config.yaml
hop_length: 160
input: "log_mel"
mask_ratio: 0.75
encoder_norm_position: "pre"
encoder_head_dim: 48
encoder_inner_norm: false
encoder_width: 384
norm_pix_loss: true
momentum: 0.95
warmup_steps: 1030
weight_decay: 0.007
Rows from block 2 of the encoder of a small masked spectrogram model, named by matrix and row number. Rows with one number belong to one neuron. Each number is 128 + 24 x the weight over its row's rms, rounded and kept within 0 to 255. All counts start at 0. Numbers have three digits each. After the name is the row's rms in percent of the matrix's.
After each neuron's rows are labels from the 100 clips, of 14848, where the neuron reaches its highest value: "responds to" is what is common among them; "loudest band" is the band of the loudest frequency at the time of the peak. Only what is clearly more common there than usual is listed. The data: notes from a synthesiser with random patches.
# fc1: MLP up (encoder.blocks.2.mlp.fc1.weight, 768x384), inputs 0-127
# fc2: MLP down (encoder.blocks.2.mlp.fc2.weight, 384x768, transposed), outputs 0-127

fc1.411 102:164161122078133149131142146146109149145109144136128120123120120127168083138139134128110119132132128170143121126147102119085090171135099122137111126115083133093099141125147104112117104094166120116070194118138104095146124122128151117102135129117120113125103098088139154097150118126126125145152121149189101139122131130141153114102139154083124135140106123118134154137143103090182192105124
fc2.411 086:140125102126149173119138134131171122149143134112074113128115153127152133134100131142143124133098147112156166169133102148124125095102117091112132128112130133098088111098121112099158139128112131141114129114130100099111163129095121149148088175153104171114175135127082119153150145149134140150133114194095137114082112135065112158177121107133097146128147121140128118139129128093130164120118
responds to: glide; square
loudest band: 500 to 1000 Hz; 2000 to 4000 Hz

fc1.90 080:140188156147093108102156142151148079147099144115104126128141163145124123122126148143110125146112105156169124160146138146131158132144128136142146110122148136150153126156102129117142139122165167148120126123115183140132079105145120152155092159131114107116128135132136134117127117112124130141119100141101147128141113099128118141131128142142115152108161111146130128159118126152091112143113
fc2.90 085:135110143133140084125123142114161162111118117155140131083144134148128135117118120144161146139162151135108146168147138091104159126155129208140147160111154185136183133115171138133109130128108160133118121141140151110101106130099145148106139112121152133140116126170133161172135112121104112146124170084108128137159107129121131131112116119096165092107070113111137113089172103117146121175136
responds to: gate; harmonic FM
loudest band: 500 to 1000 Hz; 1000 to 2000 Hz

fc1.178 058:112190134155149126133143134115106135126126167116086166150190094097105132135115115136137151191127097129128143123145172113079120188141111137202148118130123126118083071134127149150154134108126097148109146178102113141125115126142115103139112142092105102128136135125125124134129126114162116108111122100097146131138103127117144115114109117117102110108098162096142134185157149156172153102148
fc2.178 052:098146140146112159143108088132066128149108145098104156086086132113122138144172123119104159146160109098154139167117127144121118133190128129135179107109114113094092133097151196146139153108149121127073135165159073119161102120162133121117085064129132140146105119158113187149121123115157073080138133124144110169137109147172106110132163153158128130114133096108117080089108108113151115113132
responds to: glide; triangle
loudest band: 1000 to 2000 Hz

fc1.115 102:124159114136135151164156135115097118119119100140144143133135129112101118099115142093136113114107180126148106112136112105120112136145112126057155124133090145110168132131153093156105138129147137153134109129171123126180136155180158103159105142124112105095169089079156124125126160146144115120136143133144146151120156176121149125165123150193148112127085120128150169121149077144136104139210
fc2.115 097:125125178109108123114136120132145135142162106143164141104123115170082125106131148087148114113115108146130147141171159141134163145121147149116147128129176097162120113115154130123171173123170149111159081134121115148120139153124131118169104100111125140154130129078150148112104093167118106110161153161109078108137143093142113099122138179093125105152134123137114100127124167159135121128120
responds to: pitch class: E; pitch class: G#
loudest band: 2000 to 4000 Hz

fc1.519 097:130137150089182127102091142081162117153151166100132149136107121135152104144115117147107156124088134116115132141133122105174121136164106107081121097106119113085118186148105132148138162140141161119120124128172099163100117151121153102126168106081095104120100132108135205123137105105118136174148133141138134141095185113135123110144155137105145119157185123138164137114130156128148119104141
fc2.519 087:083140131114149085121111083156087182095138129130160134142113094135061157093150131157102103141133128125117130142158136117108161111110111126116135154130136104132082121117143179150102149110170128099113117121103148120122090107191127142107139132108109120152070158113132119147094185131134127081092150121115116136169099162131166100130082154123144158145136087134143133129141120145089124135116
responds to: pitch class: E
loudest band: 500 to 1000 Hz; 1000 to 2000 Hz

fc1.472 077:118145154138125152099134128096137132106131130126142112142150154153138165108106155152105148106169117090127108133133108133113120143112120105117140125156141129171129148115127140151144160108090137110113134148135115107123147148141120134109164120149154163138101147079138113161111119109092124155161082154152143156184060115124143132118127117111106138110137116127094148134111108188145094066117
fc2.472 072:128178132126134096105099128165121122142178152108128121148136144142151129127133129108148119119103125135154147095116129151107128138191122117101073141116124097132119129159132149120174157079153121124089156121133132117090174161143081164111121112091098110127112118102128126122161138169123124130108143098142093126125148108144173117070163110099090118134138161121106134136159132156108158155115
responds to: pitch class: D
loudest band: 500 to 1000 Hz

fc1.586 109:165135105116121158145132104134146104079149118124084119117100150125133109125103100179134124105124134105095114114137081152150147140128127165143105124150105161154142127163140105149110094131124112128118147138149138146118136178088138181106142115127155143108161122121059095129133108089113161142122130106116104115141114112121104142128127094154119153116122118158134129148083126131168117151096
fc2.586 106:126123123099090153126175112097118124122129137138123105139125142148121127120140132109102127134140100130138120165176159159117136145104143128158136115157148109101147112117087120120165082134134124148128114116154140120165112103194106095137076154117150191149152104150118153120142158110116159137140105159097147141089102147133165094173175107085124163133148144120103130093137161171100107105120
responds to: gate
loudest band: 1000 to 2000 Hz

fc1.298 073:096126095122110155094105112145150115108130129135119080130161146084124087159162102107121148124150114140139121113116130147119089161140141114090138113125151152153146109102128160169117140147159113136138109111142134134124158130078121165140174158151132110115093108110175147111127091142158086117138178143105098102092108165147135144107093131132105095083126104143159117124115133104104122094097
fc2.298 076:110092084090159147106085120099153119148145133125174097143104117161123131118100127160147100087114123129146130128146138135117178111155121096130149123098174118096141118185106132150152086143138164122113132085078122101116162147090102118119074112131181170110164137150122122156155100144159122164112115143136113150145153105116078170145122142118184147154143129089138137115123175158144129146141
responds to: swell; inharmonic FM; pitch class: C
loudest band: 1000 to 2000 Hz

fc1.68 109:140152106132122074119185132105139128151081099119105155157144111127155084115150111151124107178149121146116079135107106133144146119107130137106178109120118126147130154101110147103176130131123130095144081162142108167111112099103134070079143074104120118158128107142127145124098137138126105106134146120087125123168115139146126142125127169095098157127139093095138134141080168137121106135179
fc2.68 109:119113129127068181149110106127161171104110136142168119177138096116118155113127146151126148140142114092163123118126092163134113135100117190117103068146161123147097127134118148122117158133136192116124146144152136134142147109115122151171144118101115108201108136110127110148103145134139116135146128145146144126182123137075153146116130096093104106121138111125111095132164127078089123145149
responds to: pitch class: D; hard sync
loudest band: 250 to 500 Hz

fc1.155 089:128093130116104130145134090154102115144077153132110162140096124105162106141092113107115160085191130124137135102075115142109159123131147096152158168142122138117090171115117116117121106111121138124112108089117137147102119137157095154112129123135166155114121128108159122152125125146102085154097130142146122166140129105127107161126140118129152129126138166106188170152174120095130128118146
fc2.155 089:114130125157136123155133198122114136149146143113125105138164144190136116153054139158148162118090100154118129129089096176127117132094151141160103074121150131137123131125142111151117087176158128114065107126151152146142150085124104131141158112123122102134124128138110117129175131139177121104119122091110165141135102145089130102088156114115123135098131072136113109091136093120118125160150
responds to: resonance
loudest band: 4000 to 8000 Hz

fc1.285 123:099147129118107133102115100091129109147104135137122131163134121113101120166082116120108107096090122119097138139147136175103158154108099158088107125115083135134146088119148117133147074092142153164123134136107146150135092145157186113108188096114136146109148113126108119148140120119090140112102108117185176124166090165105107164149128109114130146120112179106190159126150111123147150106103
fc2.285 141:161127143151104108165149162126101114144121151088123145161143138123097107162091089107153114158108178127137148119144080112088155094158123175152122143158155144124134098106147105165109140149127111163130128196118103154138124123103123157143098134107151135145108091161177126119104112091136102147151126128185136122135123124144119146130143081108136142132166133161162129114136115105101160101148
responds to: resonance; filter wobble; filter: band-pass
loudest band: 1000 to 2000 Hz

fc1.132 098:096125121108145131166154108098160117093121124068143157170115069136143105164164123117115071117110130091185118118141131143174105078109142119126118133147168146128145111123147098107121111108120126130118115160124145130171104097120120127154124109144126141102118107154143142158171137137107141126075146128110132128123088122118148173095119165143098118180128106134154162082130143172101121119128
fc2.132 108:076105123124127128135113101137107150113137139150148154148125146162102152148099158146163119129106130152100132126140141096107141110120133178169109195124099111127100123118143089156188125129152147155139116139113127117098137116108149118111114118134105137138140157181099135093126134126140130097143141141135125142122138106189147117132140118155124087103108122108160157105104142109125099111147
responds to: low-pass; pitch class: G#; triangle; pitch class: A
loudest band: 500 to 1000 Hz

fc1.145 080:172120165123109131145152089134119107103161104124162129148124129072087110137122140100106111107137154115077126133189155153105113111116085154110148135109129113147142119073111136129140109122129116081101131071112151140126143126123151115145135126151127120115160140102145113144093138155146123080158139129186144124130148097139128117145178151133093139102131153128122150115136123117087101093090
fc2.145 078:139093095176150126122132114102125140104098127181154138137150111141137116123125159160110143162143112117115102102122104143155164146130153142117090186175136181168109118120094151112130143132127174120155163149138112141105144166146085126146091123183074081163147133172147154144152140128153122130066129113105118155065091173114140141135095133098145159102105119080142089138089137171165096150167
responds to: pad; inharmonic FM
loudest band: 250 to 500 Hz

fc1.511 118:126152092158126149116151117150157153117138087132111109050124121124139128130123139122135156165128176098114096127151167160126117156065108128123128127123112128104147144126148134128166156142088143103117069129128131141117116141123095096115105146090131156141151082105153106138180131144117156146100112113134170057178108082100166147112137113124124110128099170095151062165138130089168136130125
fc2.511 105:163089112125154092131127139094108141152133091110156065109123126115113116097127187145145151141162147126115115129128143163145153081143097117140164154079157120114164128119172096121091117075140106150141161168170102149104108109126148176133099138147107143101130101140153169171135127080151111070153150146168077135116134123129104136110097136129150153113132158129090109176147157156124157129156
responds to: high-pass; filter closing
loudest band: 4000 to 8000 Hz

fc1.217 112:166143131081122091099163148109138104126132190116139173146092144118121109100144131115163142105139100128142119119133123107143143108117129137135117128088111154218117141124168125106149090126130096093125160129111142149103094162156150150116125073145129159139109141131128105108115141142133134181119119122162143147158178148171121129120119136138144132109149073152137154146178091128142099125113
fc2.217 104:156145126142143100124110129076150156178112144124149132096119139158116121169128167153096146148141165154127106117110137152148123135139125116136096165172140121150119132132144120095116085098161167175099161153154121151113149132154172158135166145128101154153132130104127173090123119098069107111085130158142115164151134144162151129149123157148126121123133132153120079102169114095146139151121
responds to: low-pass; filter wobble; pitch class: A
loudest band: 250 to 500 Hz

fc1.581 131:096124145142152130092105112107105139128126072151160135117103110099159163148129086151141143146107157156140112114074151153155143127085112123107124136109138087132157137130149095121133125128110143119148101150130129098108150143140112110131144145126158083141125130096079112100120093124101159155149141092135083085158122125175114138131140109153147135119149119148146129107124098157096114151127
fc2.581 133:154124119100141144125112094133111103127134158132135117132117165106127171123129165142131161154155088095133153123108157139118105093118159146129149135142094145146087151142154121129118086126118104193129092140123161130094111124132105125130141124143072117118136122095147109131164148135130115134131170095111121114119181149145141096076106139115168136133137143169133151135123112109114175136157
responds to: glide; inharmonic FM
loudest band: 250 to 500 Hz; 1000 to 2000 Hz

fc1.438 069:128081157105155125137135130112098125097159165164165128173114144123155132106094165128100110125088101121101142101108109165131089168128128150124159104142145104145112100139119120132064139108094111154151108154153141120138118127132128124152167127102108136115101116077122141126114140152140136164103132099108158153167099096158131143087135139106131134137131134127126119118114105118154127120199
fc2.438 065:157105131123131121091143147142114127133123171101123160065116106107124141085136138136139129095090124127135137133126126102141155097115131087100151135055107152160157149122159136122114201088121151134111145108113113150154160135145118109141131111159095099107126216126167161119152129108143142134100128145132127125110176090104131106126118125133101153111116108152123133107096092106113072108107
responds to: pitch class: D; harmonic FM; oscillator: inharmonic FM
loudest band: 1000 to 2000 Hz; 500 to 1000 Hz

fc1.603 105:109097134169100095152110113176153128097084117153169117136170109111154125120137121079150137129159151124155128166131114093131129136158081116127149111166107104090098155061124090104110136165169102145181159126122105114134093103115127094134118119090174119119098122134147113098133137158144128132093139123121139085133150123114128136151170133169139146120141124127071142098150140117125137078149
fc2.603 102:157073129119112140166128149135159128178117151152123114134123171083101130145156139126152122111098113100143124075107093099109155112198167181156157096177130130139101124127145135158116162108150143171127116097123094159132084110133152165095095116118114127152103130088160128107146128107122097135139129106141088125148135150142140111122112139126104117154160140130135097126161160098088161146124
responds to: resonance; high-pass; filter wobble
loudest band: 4000 to 8000 Hz; 2000 to 4000 Hz

fc1.98 102:119133091181072164096153099128143166153157090125135132092127137115114150094111139129129109147123120150135157093096110138128134135152150150109135138105130119141119101158111128146093110123134116081092105106126168128147138123119112155140137130118181102147169141132076153097135164115116133155087114114115125120126129113174134131157145107126158123119112148176119113174124137169153178118120
fc2.98 095:145120139138115120120140143143119107099148139138122119158136109133156173148099159114131130151134133120086133136130147120125127091101113158145096178122152122110124145101132113152123140138117117152112115155129152117148152132119144127123127134121109114128095120129159138125135171115108154143130147149139129112081111110173156095133133129155110102107094175117135094120110146124090139135148
responds to: glide; harmonic FM
loudest band: 1000 to 2000 Hz

fc1.462 097:109153109112135120099105117171121132117149112163122103148099117151122086143131125110152140083175108096109139089157131111120075150135119138071134117097134113165167181148124180095088140151116125121157112135134151130099140115122157186132135140157142160107118125107152134113148133118125107127106136138103119097115071136113127174148165134139130124179152118103161149102144100123124151091123
fc2.462 092:146124105105108099119143110107122135136130097148117132112188138147139130117139173181101111191124080157109166139113106116142141115138138114142156144131150123109128137111097110118134143110088105165143136124136126145137134119155165120117132111110135122094157121145138128103140140119094108140126098109097129142142137118158136137139120102151116181109144129075146127104162119090141140187132
responds to: text has "register"; text has "bass"; filter wobble; resonance
loudest band: 250 to 500 Hz

fc1.592 075:137115132142158130150115126113074146161124105113146156128179093107074114114112135121147143156161124137150140121094154191145127144122140137136094157154115152114107103160114172135155125153127135129113177141141138138115138100146118165125116130121134154153134099143137132105106097099155146138106122099154113101135174098117107137153139136117122146147143099098103138149166148165156086143117
fc2.592 072:121117109097183123119137096149143128115128128132109147104146159129118101139182134097183106140142199143163141094106090126118131178149143130147153115122106125177125186069134127116116167095136152140112140112158097121124118086138160126140107133118137115176127125145157147107112097122129121135121099153096126090161146112151131060129123143150120153112113139131105111108122121145095096147132
responds to: text has "register"; text has "bass"; detuned saws
loudest band: 500 to 1000 Hz

fc1.629 072:145122134118120107146136119120112124141084140134114084113151125149110125112133110121090175122137130062122090088153167101146132113144130168109123173139117128172130122103133131117125094088128154128140079149134160077111163136113086128152097086117117078152108129138181128132117094163089134116140127117152147144172117139111081150158125135128133141127113109127126173083137116130123136065108
fc2.629 073:154138084127140097132133177143163169082099122126134135114132123135151162113152149149119098144152142126102089104086134124126100119156132090122114110145131087115116112129158093086140123130143145139152115091124131129150156143158156135177118134093112133147142135143106128130168132131168087128086115097067159128094154093141132114119134129101104176137148119121122126092124147154142164109121
responds to: resonance
loudest band: 2000 to 4000 Hz

fc1.222 086:145167148137137146198108116161084137149143161081164124118114105130118115153098106104152141133138120117106132134132066107112152158146139151108136139124095113081103114129107199120127112058098114144107137130155110068174114085078171073133149109120115117153110088133145107157105126133124108138167156164114160149151119158129096123117168078109113142134124121094106113141080166124139122165139
fc2.222 082:126154124168101136123135191118153141104154093158070141142145159141148166113151129135125157110134139128148195108174185119140099135106133124143074118148106116150171138112142129170096099158150112120167145139077140115160116145120077162132140109142136174146121147099141151101122121156121106133110141128178125100132152143112139077116139156127146129111131150117159123126117103118153109131141
responds to: pitch class: E
loudest band: 500 to 1000 Hz

fc1.219 090:141127131137077158175139087162105124107119111133103163135152155161157119125109148080096144190122123099099159152112132091142093164092107108126195148119124099097128144101147144119131104106113077092116147142099114139112121120140108151094125131102158161128130148137128135146104145076146118126134111145130178125130147146149086117166147120070121197116141161122136149166114105154114133124135
fc2.219 082:110064146148132112115171099166101119146125152129102124118079091164143149153097118183147094097131128079126103129128093143155143107141142156099136140118116074123109146109144150177139168110164163103170123077163107116092167168102135161135072159162138118155090170132119161143099108135122091081089139130130121148112117110138141101106144131096112138141081083136114112137120133160136131142132
responds to: pitch class: E
loudest band: 500 to 1000 Hz

fc1.446 112:066133141143138105106108159079127094110136155137080167143087111126124104126131092104133093129127154114130144158154103098115136137157085096106121127134092137162157145137104092120169136096104118110139157170098095100112065119121172134143097146129124091141187131111123163126120154133118098159135124148185142097160077177148141178121142132162106116117128123121117127143106112101127103106143
fc2.446 105:172164135133111127159097135100158119167140121142137154154123136073129162160148142147114158133137143139130114137089167126135130101140119153179103142113101161150111119100117126124105145092103132163105152081124128189145154125145143134131187054127141180078113184089126138103110114126132126122122101176161147174126155076117158155112163135122107116152163132148110188130166094112138151150085
responds to: filter wobble; low-pass
loudest band: 500 to 1000 Hz

fc1.350 106:132067110089143113110131099152138163127112140144125155117136106086177110103130126120109099141114125146124120143114098149129138102174135136120116130168105119125167105124107105094095103134133081141095134148087124097165118131125174135086069125120156111128176110150096122132135116087130094168135065117151135121162101156122118140087112141183159115141143149136128136171141109110089141131124
fc2.350 115:106145152149119177139109173111148120112123096109158111127124137160122100150111071154180162113149122132103133123148120138121151113135142120146103115137134162120141178107134105131133158138123185158165120138114114151098180150155127134126121150131085078132097114117115132139125091123136114089141149137091111114103083091164102177135146149053070095126106133103092104130135127173108094143117
responds to: gate; saw
loudest band: 500 to 1000 Hz

fc1.223 079:126084125151129136146137141125175141133120199124130150104157146146113114092146107111101115148114057133091089161121085169125141078131101145122126077113120169132105149129142142122098108122150159113125106075138150129099124065153121096152125126124118109146163117136113132146087131087098149098160161144130131130123141124140170150151121122108106110097135113084130128147130115127125144154127
fc2.223 079:100115097101102094125080127116121146074158117177154096145154105102091163149165103121147071087111108090183122159101126120123149130137120101115082153094099123111097117122125155108148125148124121117070102117151137140149149103066161104158109113141132117152143126109182124140079119071091092137119124117121162163143133114129113156131128108142129118145098098137155131127140165118121117123123
responds to: swell; pitch class: B
loudest band: 250 to 500 Hz

fc1.163 122:123111170131162114132120134135080153121158122109113137116123130100093084104116100154092125086140153132156134126081148110149120108121105103113152128185125125134104197074120167147076169089164129101132089141128151164131178128108106105124112114128136137141091157101152157098132121111128120123118125071113087102124107141110120113115160129115157110130135132131143099173083139148130152117113
fc2.163 105:144131114100113072140143154130128126110143137120104087125153137130156152100121159157144106142123140154108134152116156105154106151102129124118145134104114135102135121115128157139119143126114117119104106157155143132111152148074160131118133106151158157130131103167148141123157102108146113133098131138125094149122105178130096093133134138167097148131137133185128140141125114143156149123092
responds to: glide; triangle
loudest band: 250 to 500 Hz; 1000 to 2000 Hz

fc1.402 110:106141132143148108069176146095108187107151089154127156108144140133135115159133164118143155161181161091135125141178138113144122105116123134134127147070083092133113172108110117149148135137122101121139125119115132154114143156140082136112108156131161112141116130155089085106113095115070133114057107156168093096142099146160154080117112147173108129108119107144142157144141141107145088119118
fc2.402 110:159173190140135111110128138114084113106120184091089145119143123114112186130101127136096188130099129096168106090135112124124154127159155128189135139096133107124124125136102132171137079121125128121120175180082128117106119161122125130136134095088111141128119114150137141112101135170138127102138116111096131166162161150132129052142152149079127180095096130162100133153149118117123108145128
responds to: low-pass; resonance; oscillator: triangle; pitch class: B
loudest band: 250 to 500 Hz; 500 to 1000 Hz

fc1.26 100:101107117163117103134122136156121104124153163116126093148107120122122125142160174130099138101159145113129137145111148092145100121112079110136135121162128120126105172135152095104161136144085141126112162137135081139124108093145140160145144122120139114106094091105087148115118113148130124133133130139172110120149162135117134132128137080119129115128066128136151128111149113080169120127109
fc2.26 097:124150123108158090137114106109172153133139128093154134127155137144140100097131173093118114165135129168127110133161121099124123148130081134133134147120098145135117150118154080162098135138103113115106160149090103093139185094179124128109143108147134113083122103124111137114142103123142101135110130129160101137119195096141115072136147131125119108107122111146110119100148131113133157124117
responds to: glide; pitch class: F#
loudest band: 1000 to 2000 Hz

fc1.16 095:172124109140117127151125143128159139125131104139121111134122117126131134125130103132111135151108185132087132142103122137160177058122155105138129183144143140147129086118145141152163110117150093142135132153160151101115161155137159145154166118132140134082116118173148128135169124118111119163092126135163149123122156145150202161106135182140122135121144111112105102140150083089112128130126
fc2.16 102:106076156120119153120155089090103106111122107154125113142165178096125108148157120149094167097153149116167108152098150126130097130149105139184097117129160109100133158116124118170103129150130173149143142130104129124121114157138120103148138106103157108114106194131145141111095154128091139119151105094144129094148111110085125134133146140123124154149057168114124138136128126123123161184112
responds to: swell; high-pass
loudest band: 2000 to 4000 Hz

fc1.254 112:134142116111115127103149141128142094134168127136123122119152142094136145117152126118161178097114140073142156175178147152117129106135105193099141136157122173155086177127141118102141135128145146119179090148109109112127128102121103149128107147102131126099153112116117131129129112118100101123089083107122190141139151125136148131169131102138121151113144141160131115103087118133104117102110
fc2.254 115:140142103114135131114112116080093111099131159150142118167151163125158133118150127167164147156147098156123113128123095142111100156148147120118132106150180129128112130143120117109130114130098102104089126084073158143106146130151150114146161112152092116124100116136110102130123117152147109117148157089120112163148107128130106106104102157125181140145160124159102152108136120132112116120098
responds to: high-pass; harmonic FM
loudest band: 4000 to 8000 Hz

fc1.146 124:150163102129112123091131143156124138098121153109161143147094112148129085114129162121147153104159146093122132152110119121165081120101101074115128121150124104143148141128150144147097153123132107140157161117134144087107109134173112107105101126125103094133151121067138149162101134156158149203133107092088109144123151143109144085121081113113089106116153097129143134131151171186124132122091
fc2.146 121:161109124138089130171179113122157103160120130146096141111149135116127144129106131133106164169117120127152139097139127165117157148137107141138094126125116112159155126117079132157164140099080088133134151118129111089131099104165092131142126082106126175118146122102121153158137164121121138179113183131103046127174171107144131168121113106159099133156118146118143132150181129111140169172085
responds to: filter wobble; notch
loudest band: 500 to 1000 Hz

fc1.275 122:105136127125102090128130129100094160097115136144107145139126132159179146147126160132143132154101112081140107140139118139112142092091093107164102127151115134178150102140155122142129149128115148132127121132141124143108126080143074150145143102114128149197132151125136118157117110137096152129168132120121153152150126106141139117159120106136105113109134099120111103110101126133130079086145
fc2.275 120:084130171101166165140093134178138163110110130099129147190150138174142140143109160158076148089161151132106135077119116140127129144101135120126126127119092109133160098123082137128128152153142105112139144119086117153120188095085092107157136145110108096114105146151131177132087125130133109087149154136150129155110072137191122086124131105140098124145154129159113131133130142082132125117087
responds to: pad; square; pitch class: G#
loudest band: 500 to 1000 Hz

fc1.591 103:143153173113114144116141135117103132124128123125114136113113118144147120147129119105147143120102139140130121124159127069183101130130141109173089112144144111132156147136134104147152151147092123116138093150113140091064116167158101165130148144144128116121121155127122133111103164154104168085131165163125113102115167113158103112083122135181141089106126110154169126106118147126152114131116
fc2.591 110:125139091120116149189154098156139132108117131060139139127144141104136109137142124075116163106132146138104163161120121141096190116127125090152111089137127155138145129100136121110117097104136140157104158094099077146115108162147137129111124143147132120113142090109140119122080092146113129082117126114130132163148139124135169146133154133132137099098152101126092094178124132079145118128053
responds to: swell
loudest band: 250 to 500 Hz

fc1.87 112:159177124094103117111121172147168123136132140118162124128115177102110141145148121137156133108107130150127142152089147141124171126148125186178137151145094138152128116141088111134082078106133121126118168169133105115146090153117120128108137112126132153114132073132141130152152145134131095146119198109105137149107155147139122126105132148155155143110082140141116168145152132128117168149158
fc2.87 111:149147164128138087128187146110145190123112135139117090145104149130130103120133149137150135140111118134148139131115152124135136149102155138125108110107079146161119130093149095132143095151141139140144105134123115131082097170169144171163156147124139144112159083091139144131136072138116097147131091130133140129132089083132108086129112103145095091108102122084095147098138141163129110145165
responds to: glide; triangle
loudest band: 500 to 1000 Hz

fc1.615 067:172136147151079115130111126153151153129164102117131085114116176140129097124102100113107111100154187131113162106154116127158118150139133113122159152140142180101119156110141089145138145100132169133140098173122119144170098115110124112185107137137129108110122104119137128109140111127179108119118116106128103164127109141122139114133146159112121127109098127133148153125149177137118143159126
fc2.615 069:108121114114123117061164109078167104127126110150137134159164196135152112137155093132140076131135132124110094163105151137145126147145132114149129107100161126108157147156133143151163114108092154146154141126143119115159139119115099139114133133146115160149133106144144123171121139126150109149122096140117126110131188117090138124130106145132098173131142118136142141136184113098117097125126
responds to: filter wobble
loudest band: 2000 to 4000 Hz

fc1.192 087:149121107092139118124139090098105091136126114136173166169096112099128077152102140150121132120128158159121198098110136114143101114084139162145084163154138104145120138162129102121086112127138137143102115132086114119168159161131133125162167164117115074109094160167141141112144162129128132064088125098118105087157204157159087120116127145119078074107155147185115111125147108138150090108069
fc2.192 092:147127141162155103128118113116114147105149111159114144154063131110103121139119160123106154126083136122169158132150121119111127074122130116150124135114153178090163103102112142151092144119101111128127130121089149109095121127137136106115123131138182150147127095174123164146133175163120149102114097200147105136179136152139122115126124069127138132142148125138106154157155097109127132115119
responds to: swell; hard sync
loudest band: 1000 to 2000 Hz; 500 to 1000 Hz

fc1.35 101:127136101099134078136127129133127083157142133173093173141124093094099130104106086115115137111143148121162132142142141125106163152113117148184160101138127088156127112117116132095103161118138137105108131129127120107104123120112149141156140103139129098150105139127158130110144111119119127111128111123140141094137173069121145103124149140128099110139101155165130122193193127113132117090159
fc2.35 105:142113144161128146117142118153177152153131117134099139102125140134141111118121131104145099092131091133117159108151149135115112143142127117113145065126146111152147148130165136129140105110142125122141097081127093135151095086073154091109109133105127103150136131090136151124199115125143158130196162148148120145152075164100146123111121125083156098132122154070146082154155128149120136151135
responds to: high-pass; oscillator: harmonic FM; pitch class: A#
loudest band: 4000 to 8000 Hz

fc1.76 103:165106162098127116106138098140113138123122145110142130119140152162155123125141124148124133132158166141112122110120137182135148167154099124116097100087092150123154170115123091187154102131143161119155096142075120159078143151104131111099128141138132100106143181106121114149082139081147153134108149165101148111133116139074121124133139126176146104148122111157150134108179146140108150107139
fc2.76 111:157142162138130131164133147140111168166129126143143096155180127170133144188086143158104126090097139154138114143122118123126192123069172092156104155109123140125132143162138142138117148164135083127098104131119107139142182083098113105115106105092148139192126157133148160107146148138112176186100138104157118163156112140127134094132151154109122110099183143135104144125129151110117131181120
responds to: gate
loudest band: 4000 to 8000 Hz